config = dict(
    model='self-supervised image encoder',
    dataset='small renderings of single solids in any pose',
    avg_pool_shortcut=False,
    residual_init='none',
    beta2=0.999,
    beta1=0.9,
    eps=1e-08,
    batch_size=128,
)
Rows from block 11 of a small self-supervised image encoder, named by matrix and row number. Rows with one number belong to one channel. Each number is 200 + 40 x the weight over its row's rms, rounded and kept within 0 to 999. All counts start at 0.
Before each channel's rows are labels from the 100 images, of 14976, where the channel reaches its highest value: "responds to" is what is common among them. Only what is clearly more common there than usual is listed. The data: small renderings of single solids in any pose.
# convs0: first 3x3 conv (model.blocks.11.convs.0.weight, 192x192x3x3, each kernel summed), inputs 96-191
# convs1: second 3x3 conv (model.blocks.11.convs.1.weight, 192x192x3x3, transposed, each kernel summed), outputs 96-191

responds to: torus; cog
convs0.130,201,216,210,183,156,216,183,196,234,121,244,155,222,223,225,253,151,155,191,189,180,253,131,207,111,168,177,175,258,207,172,166,215,112,202,258,202,189,298,226,247,164,146,265,196,181,292,206,200,173,211,229,190,237,205,234,179,164,224,202,213,265,220,217,197,171,215,203,190,155,180,160,111,171,237,192,246,159,195,199,175,171,135,210,160,136,280,218,200,187,191,143,171,194,290,220
convs1.130,289,225,206,200,245,294,203,229,185,156,262,192,188,212,245,172,214,179,172,189,228,168,162,214,108,265,235,192,192,170,256,181,130,171,211,225,216,183,148,152,245,169,192,248,229,175,217,241,220,151,177,253,223,139,247,200,172,201,161,231,209,190,238,215,185,225,244,245,236,176,164,228,166,178,237,246,219,154,164,190,256,178,198,205,217,245,212,197,245,236,168,258,220,118,145,165

responds to: plain; glossy; sphere
convs0.68,184,163,218,208,195,218,195,193,146,165,200,154,202,149,238,199,234,283,175,211,175,174,177,205,176,124,152,209,178,197,192,194,193,184,269,222,140,150,203,178,224,177,203,238,96,221,177,192,157,208,177,179,125,236,133,224,167,224,208,171,256,275,177,169,146,173,234,159,194,235,207,206,255,174,290,244,234,209,159,225,147,142,182,180,189,141,198,195,188,172,213,221,226,301,181,157
convs1.68,141,256,209,173,174,265,136,261,154,132,226,221,193,216,217,235,221,170,171,229,252,216,191,206,184,122,216,198,148,188,192,203,239,193,176,182,231,195,113,255,221,240,261,228,208,178,174,173,178,202,251,217,252,209,216,216,199,186,120,178,218,145,159,192,266,224,172,188,202,213,197,217,102,152,208,223,127,170,189,201,254,205,238,235,171,221,205,145,169,175,253,211,189,71,246,293

responds to: cube frame; torus; chain link
convs0.102,146,186,163,164,255,240,192,224,170,245,254,186,213,282,199,228,294,193,202,239,269,158,122,199,184,197,255,252,260,221,203,231,156,178,225,224,160,176,236,249,204,182,200,323,235,225,209,175,139,217,250,192,219,271,270,208,196,229,159,278,196,211,139,210,176,144,130,194,213,209,201,197,215,227,164,164,260,188,169,192,200,185,201,167,227,103,209,194,159,178,155,187,145,320,182,201
convs1.102,236,225,171,265,155,214,171,151,169,160,176,218,169,182,187,136,193,214,160,202,267,178,198,217,185,158,179,227,143,101,171,241,226,172,207,152,134,190,133,275,171,198,252,231,166,211,187,192,250,211,232,169,199,150,189,226,182,263,168,185,165,234,182,187,213,163,219,171,138,166,166,136,225,190,180,238,261,190,220,250,138,184,170,132,156,257,183,156,260,196,163,169,217,302,249,226

responds to: bumpy ball
convs0.30,231,255,212,159,155,198,163,264,160,215,223,147,189,199,160,174,173,200,244,200,174,144,212,202,137,193,268,187,117,193,259,199,252,168,170,200,257,174,234,167,179,213,195,247,179,139,279,148,206,171,228,218,175,203,144,226,165,274,248,135,242,142,174,238,198,177,234,196,167,187,171,242,191,259,249,253,290,204,183,179,227,175,190,172,210,203,203,187,241,219,243,262,183,139,150,187
convs1.30,223,188,224,220,222,242,234,184,208,234,154,235,277,193,203,232,178,248,118,158,278,212,163,219,217,187,143,177,169,201,121,229,206,221,165,207,215,292,95,212,225,205,158,169,246,203,121,158,196,183,242,232,175,224,231,211,196,200,148,262,209,222,213,140,184,206,218,181,214,246,201,163,300,193,169,184,95,207,178,201,159,208,232,222,170,192,209,176,195,216,165,148,257,157,263,256

responds to: white
convs0.95,197,151,163,197,250,226,169,146,145,116,253,135,214,211,226,221,259,236,122,246,257,213,163,220,142,146,207,161,202,182,180,249,171,166,229,198,173,177,233,157,224,195,237,245,203,233,261,142,205,206,273,265,217,262,178,163,180,175,200,240,289,155,169,206,218,188,236,242,216,234,242,173,184,158,192,80,158,214,192,158,221,175,265,275,216,209,229,234,190,148,153,196,215,200,186,215
convs1.95,241,181,112,229,201,168,198,245,267,205,183,196,157,247,168,163,147,199,195,229,160,154,140,242,171,184,161,233,222,193,243,235,213,192,195,208,230,211,164,165,261,286,194,184,176,295,239,227,289,222,147,207,243,181,230,181,210,221,113,163,230,200,142,209,210,161,180,208,271,213,143,153,209,192,281,241,212,185,165,245,203,215,198,223,161,191,170,181,199,280,210,196,228,186,231,171

responds to: bumpy ball; plain
convs0.5,192,262,234,176,198,124,184,183,168,198,264,185,187,182,209,136,202,180,173,194,211,191,211,244,150,231,145,190,162,211,214,156,219,143,225,130,308,174,183,174,232,163,192,241,223,231,198,203,204,153,169,156,199,217,188,226,192,221,187,181,218,211,99,163,242,155,249,208,211,188,145,163,192,175,209,258,170,191,165,220,251,213,188,248,219,199,234,249,227,195,240,260,228,219,164,190
convs1.5,196,230,201,255,175,232,201,147,223,175,171,239,222,173,173,207,208,205,193,240,249,172,241,175,203,228,200,205,254,187,182,111,130,259,202,132,153,173,179,246,185,214,216,187,257,153,232,223,259,168,221,181,239,167,233,216,219,218,189,125,206,188,226,245,156,211,244,267,161,193,303,209,234,199,204,172,231,252,194,154,187,230,255,269,196,113,187,229,187,253,148,194,196,241,206,202

responds to: dotted
convs0.55,130,184,205,203,137,203,238,204,175,227,177,252,210,215,215,227,156,176,160,211,149,270,184,194,164,150,194,176,203,202,167,296,204,102,240,220,203,194,183,176,249,187,202,113,177,257,208,225,175,188,162,191,243,217,179,315,144,208,127,160,255,157,291,236,218,214,141,262,240,226,205,201,182,175,210,190,203,226,163,160,196,234,177,155,155,149,242,193,120,124,249,103,199,198,215,169
convs1.55,153,191,193,193,244,175,187,199,231,171,252,130,167,269,151,231,232,220,212,176,304,210,199,166,204,182,119,192,171,164,203,167,142,218,167,237,219,200,164,225,179,218,192,190,219,171,233,158,189,195,273,213,153,156,255,203,284,212,162,145,198,222,192,148,154,193,257,209,157,189,236,167,195,209,207,268,158,145,208,223,147,173,211,152,221,216,199,148,266,295,126,159,176,172,203,175

responds to: torus; chain link
convs0.34,168,162,182,211,212,236,171,174,157,179,185,212,142,242,190,169,310,184,194,196,160,187,185,126,282,201,192,246,238,160,209,250,216,193,254,298,244,217,216,156,222,231,177,210,234,184,232,139,164,218,169,146,186,224,223,168,156,148,187,212,181,231,203,183,183,237,213,198,209,231,189,171,208,227,171,237,188,146,177,221,201,196,213,189,262,229,205,229,154,212,198,217,201,266,213,277
convs1.34,219,145,270,245,232,204,143,172,143,247,229,209,229,246,197,159,141,234,180,157,200,242,211,208,157,204,183,206,201,178,219,185,184,224,144,179,251,129,218,215,149,192,254,200,161,244,186,203,194,185,181,143,218,215,244,229,201,173,242,261,149,258,186,167,223,194,202,197,224,231,243,183,207,210,171,223,192,220,260,261,145,168,130,227,175,180,227,211,290,237,241,217,218,342,225,149

responds to: cube frame; chain link
convs0.123,156,134,112,125,232,198,196,221,244,237,165,151,196,258,203,184,192,193,158,268,178,206,212,118,159,182,234,262,216,251,192,207,227,260,210,244,175,133,236,219,262,160,101,243,196,203,253,223,235,197,234,164,192,216,216,224,178,227,192,238,164,251,261,172,192,212,183,285,275,206,205,176,142,158,196,263,224,223,228,211,209,134,146,164,227,168,234,199,229,215,220,166,214,313,190,219
convs1.123,269,225,166,249,175,262,245,199,137,129,186,252,265,222,197,274,190,184,207,175,199,231,235,196,194,264,246,195,239,177,202,205,189,159,146,163,193,209,151,206,175,272,155,220,202,298,161,196,225,127,166,120,175,204,215,159,221,225,243,191,133,191,231,157,174,256,164,158,70,195,196,121,178,248,182,155,253,237,144,216,172,240,170,165,172,198,206,212,184,244,147,183,249,189,226,197

responds to: bumpy ball
convs0.110,223,214,244,266,185,167,205,176,216,164,190,148,161,209,203,282,210,156,157,153,217,188,142,142,164,118,222,201,196,174,204,181,244,164,205,117,202,185,262,223,194,284,238,198,140,173,225,166,223,211,225,177,338,139,141,184,198,259,199,242,248,201,229,203,173,289,183,181,163,178,225,109,143,138,237,201,160,228,219,159,235,177,175,192,148,195,135,159,184,149,232,208,211,250,262,211
convs1.110,233,155,228,145,223,213,223,161,127,164,72,186,194,156,185,153,141,206,217,227,205,184,220,182,241,195,136,183,213,190,187,147,227,295,187,218,179,242,124,174,210,210,161,213,241,117,175,190,163,181,223,165,151,271,217,325,193,193,316,189,142,197,206,188,189,142,149,215,207,157,150,257,216,263,189,227,224,198,202,210,177,190,245,211,180,228,258,261,246,163,191,183,185,143,193,250

responds to: torus; chain link
convs0.175,140,167,102,184,213,244,231,280,177,130,258,179,270,194,151,224,174,224,141,191,230,167,235,202,161,211,105,204,323,187,213,160,194,177,178,200,227,205,171,197,211,142,196,127,229,148,206,196,188,214,232,171,164,305,240,218,191,184,236,233,216,223,162,156,179,125,174,155,231,126,172,194,193,212,204,131,223,150,315,256,151,214,187,220,157,154,172,238,210,191,221,176,192,216,191,224
convs1.175,193,267,209,197,258,196,230,109,137,153,157,180,123,154,246,178,181,183,238,215,184,172,122,152,229,162,294,218,191,192,127,209,188,193,134,239,176,195,241,282,204,228,204,242,255,209,172,265,235,203,163,229,175,217,257,125,182,213,150,186,151,198,231,234,169,151,207,205,111,158,175,186,196,185,217,246,265,228,158,143,165,210,152,243,225,165,199,239,212,188,141,215,256,267,213,174

responds to: white
convs0.165,123,194,182,151,227,170,237,162,198,257,254,167,195,276,207,129,193,218,161,213,186,129,147,177,221,300,261,206,222,213,157,245,111,178,213,224,173,209,186,168,300,155,192,253,221,191,214,176,196,214,242,231,222,234,190,233,198,243,185,180,195,265,223,132,216,141,161,187,187,105,185,172,261,198,236,177,200,207,200,272,138,205,218,220,214,189,175,166,175,253,136,148,175,215,195,235
convs1.165,224,184,155,211,140,211,179,240,201,223,204,196,204,227,176,246,199,218,230,205,165,262,205,202,141,129,248,193,226,194,270,227,184,223,279,209,214,191,113,244,277,142,253,222,175,268,143,207,230,211,205,243,228,146,173,128,210,182,123,276,192,195,177,97,224,220,230,269,268,182,176,251,164,67,262,180,136,222,196,136,252,192,240,254,211,202,137,197,181,136,170,184,185,159,146,214

responds to: black
convs0.17,236,183,176,209,139,179,192,236,176,256,183,198,254,217,201,125,205,191,233,183,235,217,135,236,255,186,151,165,206,211,251,196,216,220,166,196,162,152,236,182,198,231,183,286,164,235,176,190,173,228,212,198,216,271,240,118,246,212,193,193,176,305,203,161,175,168,266,234,231,228,168,224,235,212,179,245,166,187,219,179,174,244,178,231,176,252,198,221,240,149,227,145,204,226,215,183
convs1.17,171,193,183,195,209,243,251,138,187,111,204,218,172,165,209,211,226,236,218,248,194,183,189,167,189,176,192,198,199,218,192,207,176,186,207,148,169,154,63,230,205,206,197,164,208,155,188,204,214,204,213,139,180,160,162,230,170,206,217,267,188,155,240,307,177,197,139,228,254,180,179,191,195,215,215,209,198,244,270,161,158,105,190,232,226,136,178,207,143,238,173,242,275,220,105,158

responds to: dotted
convs0.35,210,236,184,230,242,196,210,207,245,187,192,201,231,222,202,197,171,162,207,224,176,156,212,209,164,253,229,407,257,240,217,197,170,173,235,217,167,213,254,252,204,183,172,216,178,198,196,216,177,234,187,221,184,197,155,228,220,220,196,172,162,191,199,175,153,176,204,107,209,168,172,258,208,165,181,195,171,232,170,240,245,197,126,197,168,199,190,278,248,210,190,188,173,240,214,189
convs1.35,263,168,258,221,111,209,206,226,234,140,319,197,181,170,213,197,230,231,234,222,235,249,163,193,204,122,183,233,196,164,133,246,216,205,25,217,207,193,203,197,202,142,231,172,216,170,199,207,137,229,147,201,163,207,201,188,192,170,198,181,202,211,225,138,228,254,236,16,205,204,184,234,231,281,218,219,255,210,156,140,167,126,175,196,202,191,217,190,204,133,111,268,175,196,183,190

responds to: black
convs0.154,182,206,159,226,199,183,261,232,192,154,160,262,251,176,207,178,221,265,221,181,214,65,255,197,150,183,177,190,204,163,213,228,206,130,139,172,189,214,223,221,201,103,262,237,168,216,246,244,251,137,242,237,206,276,246,201,202,170,189,206,174,213,170,194,195,244,187,202,217,263,231,203,165,140,251,171,182,239,228,287,103,178,129,192,132,191,210,175,170,156,155,176,229,193,242,227
convs1.154,175,216,270,239,112,207,117,180,246,154,207,133,160,157,219,220,179,187,189,115,223,243,122,237,193,259,199,191,180,229,170,175,192,236,200,256,190,201,200,298,242,196,142,202,147,197,124,192,175,288,189,141,177,209,160,99,207,249,173,253,170,227,204,201,201,178,204,154,216,152,149,194,194,248,199,199,260,167,188,181,211,222,240,243,216,204,179,211,221,203,239,252,263,231,147,239

responds to: cube frame; spring
convs0.188,194,188,183,214,226,227,247,206,148,277,236,232,178,216,224,195,181,149,188,189,212,132,171,195,119,208,148,204,167,198,225,215,131,191,273,238,251,229,169,224,230,226,185,239,215,185,278,107,187,164,167,200,190,248,184,242,159,148,158,217,232,153,238,255,197,192,131,190,197,171,249,234,222,132,240,232,275,180,242,208,159,208,196,142,187,119,194,126,200,189,186,241,182,178,185,174
convs1.188,177,178,225,160,216,186,131,278,304,188,208,203,210,127,277,219,197,170,212,234,237,230,187,183,239,250,237,218,197,234,173,220,196,194,156,174,257,161,210,173,263,190,172,182,285,129,154,225,176,218,262,215,228,195,211,179,165,205,200,163,247,231,277,233,112,215,252,164,193,278,177,145,156,276,149,142,193,246,180,239,199,267,183,232,184,173,222,257,201,224,213,279,169,214,249,196

responds to: cube frame
convs0.186,197,130,225,220,234,215,175,211,157,188,222,205,161,250,220,184,225,205,212,202,159,184,161,184,221,217,233,194,203,223,241,145,162,167,215,251,193,215,217,200,181,205,216,282,233,150,268,222,177,209,189,145,203,212,202,207,186,203,230,212,208,219,143,220,229,183,157,204,188,201,229,129,180,174,116,244,266,213,152,238,186,176,176,186,253,165,184,182,207,212,189,235,169,229,146,226
convs1.186,221,231,203,185,186,185,215,178,175,233,188,204,226,222,198,217,156,154,179,204,214,224,166,243,225,190,162,211,235,198,231,243,230,251,246,198,180,213,120,165,140,231,206,196,177,252,158,152,234,204,185,240,239,180,199,249,178,213,264,191,204,145,251,221,196,212,150,193,298,189,210,201,203,230,190,181,172,186,207,206,200,195,214,213,130,280,217,228,182,190,137,154,208,297,333,210

responds to: white
convs0.137,177,224,119,221,162,352,226,263,178,159,181,216,217,229,240,152,256,183,207,191,245,169,211,246,206,201,283,176,191,245,159,248,108,178,187,182,209,166,197,181,196,138,236,187,195,157,150,148,131,198,217,228,262,263,141,199,257,213,281,189,221,123,187,238,122,194,195,209,289,183,179,237,207,189,227,176,231,242,122,240,111,278,190,222,130,168,176,200,225,196,186,209,261,189,159,184
convs1.137,240,191,133,209,185,163,201,190,207,101,211,116,158,158,210,258,221,169,149,227,240,223,157,251,158,230,124,199,229,172,199,165,221,149,168,207,161,159,263,253,201,236,240,227,200,179,234,293,264,206,174,187,189,285,228,133,224,214,91,255,195,247,170,199,283,267,222,250,205,192,176,183,200,209,170,204,172,133,231,194,189,113,261,211,211,231,163,192,166,212,228,188,196,155,221,245

responds to: plain
convs0.50,217,238,189,212,197,181,227,224,202,190,213,258,160,220,213,162,166,288,239,203,170,204,191,198,145,166,193,195,156,231,215,195,187,201,168,173,134,255,186,191,199,113,240,196,151,193,174,241,218,209,198,190,258,225,209,169,220,189,210,238,255,205,211,206,120,190,183,155,203,283,182,222,168,186,244,204,209,285,239,229,238,198,212,189,169,128,220,141,188,126,204,186,211,146,205,231
convs1.50,197,281,259,180,157,255,243,222,197,68,144,102,156,171,250,211,211,171,186,137,184,134,192,185,196,165,145,193,190,190,248,260,286,225,196,235,194,243,222,225,167,228,186,214,182,151,188,140,233,184,186,226,230,216,213,158,154,180,168,129,144,211,200,159,243,202,216,246,306,86,186,173,209,205,173,155,171,209,158,243,121,196,259,256,181,231,193,177,211,194,221,217,267,256,175,254

responds to: dotted; white
convs0.126,201,139,167,231,192,211,228,211,216,225,190,273,190,192,190,257,166,253,216,157,184,270,165,176,170,162,241,221,140,238,274,295,210,95,189,172,182,172,179,276,160,106,199,209,169,230,203,169,182,153,236,242,182,230,246,192,219,204,255,109,175,147,189,227,302,256,260,228,205,244,199,211,187,173,217,274,171,273,184,127,195,161,220,259,231,253,230,218,236,167,149,260,227,263,199,169
convs1.126,274,207,146,157,107,202,219,186,187,72,157,140,216,187,235,180,292,192,148,177,242,161,239,293,185,227,173,188,236,200,140,155,207,289,218,210,196,206,236,173,286,167,185,146,121,194,182,222,244,209,231,170,170,227,216,151,190,208,128,233,212,173,140,189,151,137,127,142,192,221,214,148,173,216,214,203,194,157,177,205,195,299,176,168,210,147,184,154,197,201,209,171,187,173,173,206

responds to: dotted
convs0.106,232,154,186,196,139,205,208,267,237,209,216,219,140,184,166,129,216,222,225,171,189,254,137,222,194,156,151,179,112,199,229,241,183,172,273,142,224,260,261,216,187,133,184,226,245,231,226,219,212,165,279,269,242,144,255,246,202,211,198,232,192,196,226,189,174,146,193,252,206,141,273,141,237,157,207,179,104,202,213,267,199,207,157,193,188,235,172,234,241,134,206,247,159,174,137,197
convs1.106,242,191,100,206,161,220,178,233,162,122,292,193,204,218,213,232,245,252,193,243,213,258,195,243,191,173,170,212,162,200,227,131,169,227,181,200,202,213,69,279,178,135,227,240,184,211,190,197,266,218,253,212,198,138,186,158,152,182,129,202,96,186,240,240,230,203,181,211,184,236,155,176,186,213,233,218,210,212,222,191,182,210,214,249,126,164,258,149,145,299,148,223,184,233,236,132

responds to: dotted
convs0.142,250,181,199,135,178,172,211,303,160,217,139,223,164,252,243,178,110,146,119,150,128,253,218,209,231,184,156,194,141,338,197,227,216,250,259,216,177,166,221,195,176,196,190,185,283,178,228,174,157,219,106,231,142,276,161,242,193,203,230,228,201,221,222,225,248,209,195,200,217,141,149,164,171,227,281,184,231,237,193,105,220,232,194,237,252,190,257,196,208,169,155,204,201,164,235,217
convs1.142,173,187,183,219,183,233,228,149,228,201,208,249,181,140,196,217,248,198,240,126,246,189,199,206,257,169,189,197,204,145,216,173,194,171,149,255,247,216,173,230,275,232,160,190,181,231,223,291,218,142,214,185,183,166,287,88,166,191,229,177,244,173,183,237,221,217,238,155,231,242,273,206,214,177,172,168,167,245,186,263,201,259,192,187,145,224,115,165,187,265,160,195,243,198,224,160

responds to: torus; chain link
convs0.182,155,200,146,270,203,282,229,211,215,178,205,125,177,233,183,211,124,191,173,251,138,208,167,222,190,293,219,259,208,183,198,225,173,185,225,238,235,257,99,183,225,191,195,213,164,201,131,234,172,182,182,184,206,157,114,233,190,201,157,283,204,214,246,185,253,184,246,175,215,250,178,154,166,96,182,254,191,263,249,225,221,191,147,166,204,167,174,245,200,226,181,235,238,286,202,161
convs1.182,210,210,185,97,274,204,211,116,210,194,166,178,242,161,190,220,182,179,197,194,227,208,193,180,154,153,149,167,190,201,228,219,153,202,229,229,138,145,181,228,159,192,187,245,259,217,238,146,154,123,234,231,194,183,215,223,184,224,189,149,182,150,172,176,190,162,139,209,156,211,228,171,169,182,234,160,221,217,183,158,208,157,197,208,214,241,252,192,221,135,175,211,227,172,152,196

responds to: dotted
convs0.100,148,240,141,183,164,274,191,109,145,191,193,172,127,178,204,222,201,220,190,248,195,156,182,183,222,137,224,235,244,209,201,135,182,189,223,175,220,253,169,180,159,217,148,208,180,224,246,201,203,267,245,190,184,232,263,274,145,208,132,149,220,229,270,168,293,165,249,135,238,229,240,171,177,197,177,149,198,211,264,211,113,217,113,162,144,222,260,191,211,216,210,106,194,176,188,178
convs1.100,243,196,225,265,218,229,156,222,147,224,223,207,190,284,186,171,168,219,104,195,207,216,230,243,221,129,211,212,187,177,185,151,277,207,170,110,163,263,176,205,247,219,206,205,162,238,198,175,245,177,162,198,203,231,238,182,136,156,185,231,139,174,292,196,144,232,164,208,248,214,209,175,239,216,180,214,210,188,164,194,185,170,241,207,162,134,238,313,211,185,219,116,217,129,256,251

responds to: torus
convs0.25,231,227,229,177,140,189,166,219,218,133,189,198,184,168,194,218,122,124,209,246,216,188,162,139,191,229,266,197,134,188,197,245,172,151,192,178,216,262,196,160,187,229,182,279,142,239,181,197,103,159,215,211,175,197,173,150,219,171,185,218,246,198,249,263,205,190,204,232,166,246,175,205,190,170,209,179,85,247,151,148,221,221,167,210,194,197,165,248,200,240,191,123,194,148,275,186
convs1.25,171,204,191,235,305,190,193,197,111,168,180,212,193,190,162,161,227,179,83,230,152,216,262,205,157,162,197,179,236,205,208,121,219,199,219,216,224,238,240,190,170,199,197,193,130,206,175,275,286,164,209,251,191,187,152,198,205,180,220,244,173,264,138,193,192,210,240,216,213,177,174,205,158,230,245,236,127,244,203,194,180,226,200,159,224,158,120,198,179,211,264,267,208,130,168,176

responds to: white
convs0.148,167,180,240,231,232,278,193,211,151,145,215,189,117,224,166,226,167,192,211,261,145,210,332,261,212,181,209,224,165,266,158,242,184,142,195,278,201,148,194,199,242,135,236,195,224,143,275,160,219,208,174,160,187,199,161,195,127,225,193,241,197,233,201,215,247,188,162,188,190,205,221,231,177,242,235,160,237,184,291,304,183,135,262,233,179,210,139,184,162,237,179,122,203,186,267,220
convs1.148,200,191,101,217,100,178,144,219,221,184,229,192,211,201,238,194,210,229,189,143,146,197,156,189,196,235,220,207,156,251,215,244,148,211,278,201,220,197,166,218,254,223,276,185,200,192,204,129,203,174,183,203,236,191,253,238,203,214,89,159,324,193,233,200,231,170,217,209,208,204,104,183,228,129,192,129,187,179,201,133,219,229,208,221,163,219,200,179,265,106,190,292,246,179,236,233

responds to: black; star block
convs0.44,226,166,200,173,125,197,146,162,118,172,197,90,140,142,188,206,176,145,92,189,237,202,152,150,209,105,214,170,129,129,199,206,232,169,181,183,286,153,190,210,187,240,144,204,124,217,229,230,144,101,206,193,106,262,203,203,197,143,234,199,204,225,192,227,218,204,152,223,229,140,199,202,199,154,191,187,198,255,183,172,134,177,222,135,177,230,129,162,159,183,159,194,232,275,185,230
convs1.44,122,187,242,198,277,200,281,194,224,262,188,239,232,213,211,155,226,202,264,202,164,169,251,221,160,249,174,195,192,270,163,208,195,242,166,196,214,251,244,201,165,266,209,191,179,147,235,248,321,218,263,257,240,239,219,277,213,217,214,156,184,178,177,220,167,188,246,159,156,274,209,160,152,239,183,173,242,154,232,199,238,246,180,265,205,214,226,217,230,283,215,167,232,184,162,218

responds to: black; disc
convs0.3,268,187,288,159,165,178,203,219,199,188,239,219,202,236,143,204,200,290,260,203,195,237,188,282,187,197,204,202,168,218,158,205,263,212,248,134,158,235,147,183,249,268,200,180,174,244,189,161,191,235,185,118,241,192,179,169,259,163,163,276,171,223,165,217,242,217,200,173,219,169,221,161,178,237,185,284,221,169,176,311,252,234,260,179,194,229,210,162,259,200,200,227,174,256,198,173
convs1.3,115,198,149,169,166,209,173,210,132,241,171,151,147,180,251,192,252,174,218,180,205,187,181,147,218,170,145,187,210,134,180,160,227,247,169,231,175,148,222,220,201,163,178,183,206,234,135,173,150,142,126,162,214,183,134,158,146,177,186,168,188,184,185,216,199,166,179,225,246,174,140,230,245,161,175,96,206,152,159,212,147,199,132,142,223,155,196,177,201,202,250,141,174,212,172,262

responds to: cube frame
convs0.87,255,171,140,203,205,220,146,217,197,251,178,214,217,163,163,182,177,148,184,296,171,233,178,175,206,211,259,135,214,226,213,218,250,239,328,199,200,144,216,139,283,174,189,237,271,213,193,153,227,243,255,196,138,229,229,241,151,229,177,136,171,301,146,186,174,236,173,204,189,224,237,173,227,163,122,256,186,205,205,208,156,197,157,155,280,196,235,208,200,236,223,136,181,255,209,237
convs1.87,187,199,207,183,180,225,224,255,200,217,201,181,282,180,191,267,143,293,167,118,214,237,212,211,216,189,153,214,194,183,113,212,227,195,159,220,232,129,153,156,297,215,207,194,238,248,221,201,132,228,196,174,290,210,183,151,168,229,205,182,265,76,236,224,165,170,189,177,205,162,215,210,143,236,250,204,227,247,255,150,215,203,181,192,159,177,187,151,175,209,176,237,234,257,190,201

responds to: plain; star block
convs0.81,165,210,189,152,205,173,157,256,219,278,206,231,217,193,179,152,195,217,166,311,226,203,110,216,167,259,140,228,239,257,193,205,146,161,143,219,180,141,236,143,204,152,187,223,146,132,189,280,149,210,199,144,187,171,242,202,214,175,238,260,213,166,136,184,221,162,199,171,210,214,232,190,223,219,203,169,182,193,132,278,172,263,174,178,148,142,175,232,176,228,149,189,208,173,162,177
convs1.81,220,174,191,203,194,193,330,190,137,162,195,155,164,236,169,203,201,148,258,164,199,164,228,158,202,169,206,215,237,249,203,217,230,220,227,188,172,184,184,286,231,191,167,94,167,225,202,170,221,188,216,167,206,187,140,154,247,157,191,187,257,174,201,268,197,231,195,173,224,251,136,193,155,112,163,246,194,222,237,125,223,172,230,291,170,187,206,174,145,164,236,299,176,224,249,194

responds to: bumpy ball; plain
convs0.150,242,273,218,146,162,166,195,172,240,219,228,201,229,125,192,184,151,148,164,179,254,176,165,208,197,102,159,202,203,219,191,150,175,193,200,67,199,198,186,163,310,159,187,284,161,224,239,191,207,217,230,182,311,279,238,232,180,167,177,208,258,231,122,222,233,206,191,243,251,230,183,208,215,174,223,230,216,183,131,222,205,189,181,213,217,178,171,205,213,186,228,102,228,191,238,195
convs1.150,235,274,246,234,195,185,194,148,181,183,201,174,179,243,195,163,214,230,237,259,188,231,167,187,192,50,226,211,160,230,176,149,185,214,220,119,191,227,174,227,258,219,238,256,125,200,188,166,231,209,230,164,259,186,227,222,147,235,230,195,205,155,191,211,178,183,256,202,182,168,176,202,203,207,277,232,282,161,182,207,176,221,224,160,191,214,150,172,133,218,172,191,248,36,180,196

responds to: dotted
convs0.155,196,159,137,179,212,197,177,144,212,137,90,213,195,231,183,221,193,150,167,220,262,179,205,238,232,163,199,301,210,233,223,117,173,139,186,166,200,170,202,210,140,159,164,154,256,170,223,240,116,234,229,222,193,193,199,228,194,125,207,170,247,196,233,203,224,277,262,152,246,248,144,240,217,240,176,269,184,203,146,184,254,221,197,230,233,164,262,204,224,215,187,271,183,187,278,193
convs1.155,201,244,275,234,235,202,196,226,151,223,181,176,159,222,166,169,243,175,248,157,203,231,177,133,190,245,240,221,254,255,139,168,238,161,120,280,181,194,273,93,216,231,207,219,198,196,264,143,250,183,154,210,172,233,262,235,250,185,255,117,139,216,259,206,140,163,182,146,147,163,258,168,215,198,202,202,252,213,253,184,248,185,178,238,194,252,202,281,177,175,203,302,177,209,183,230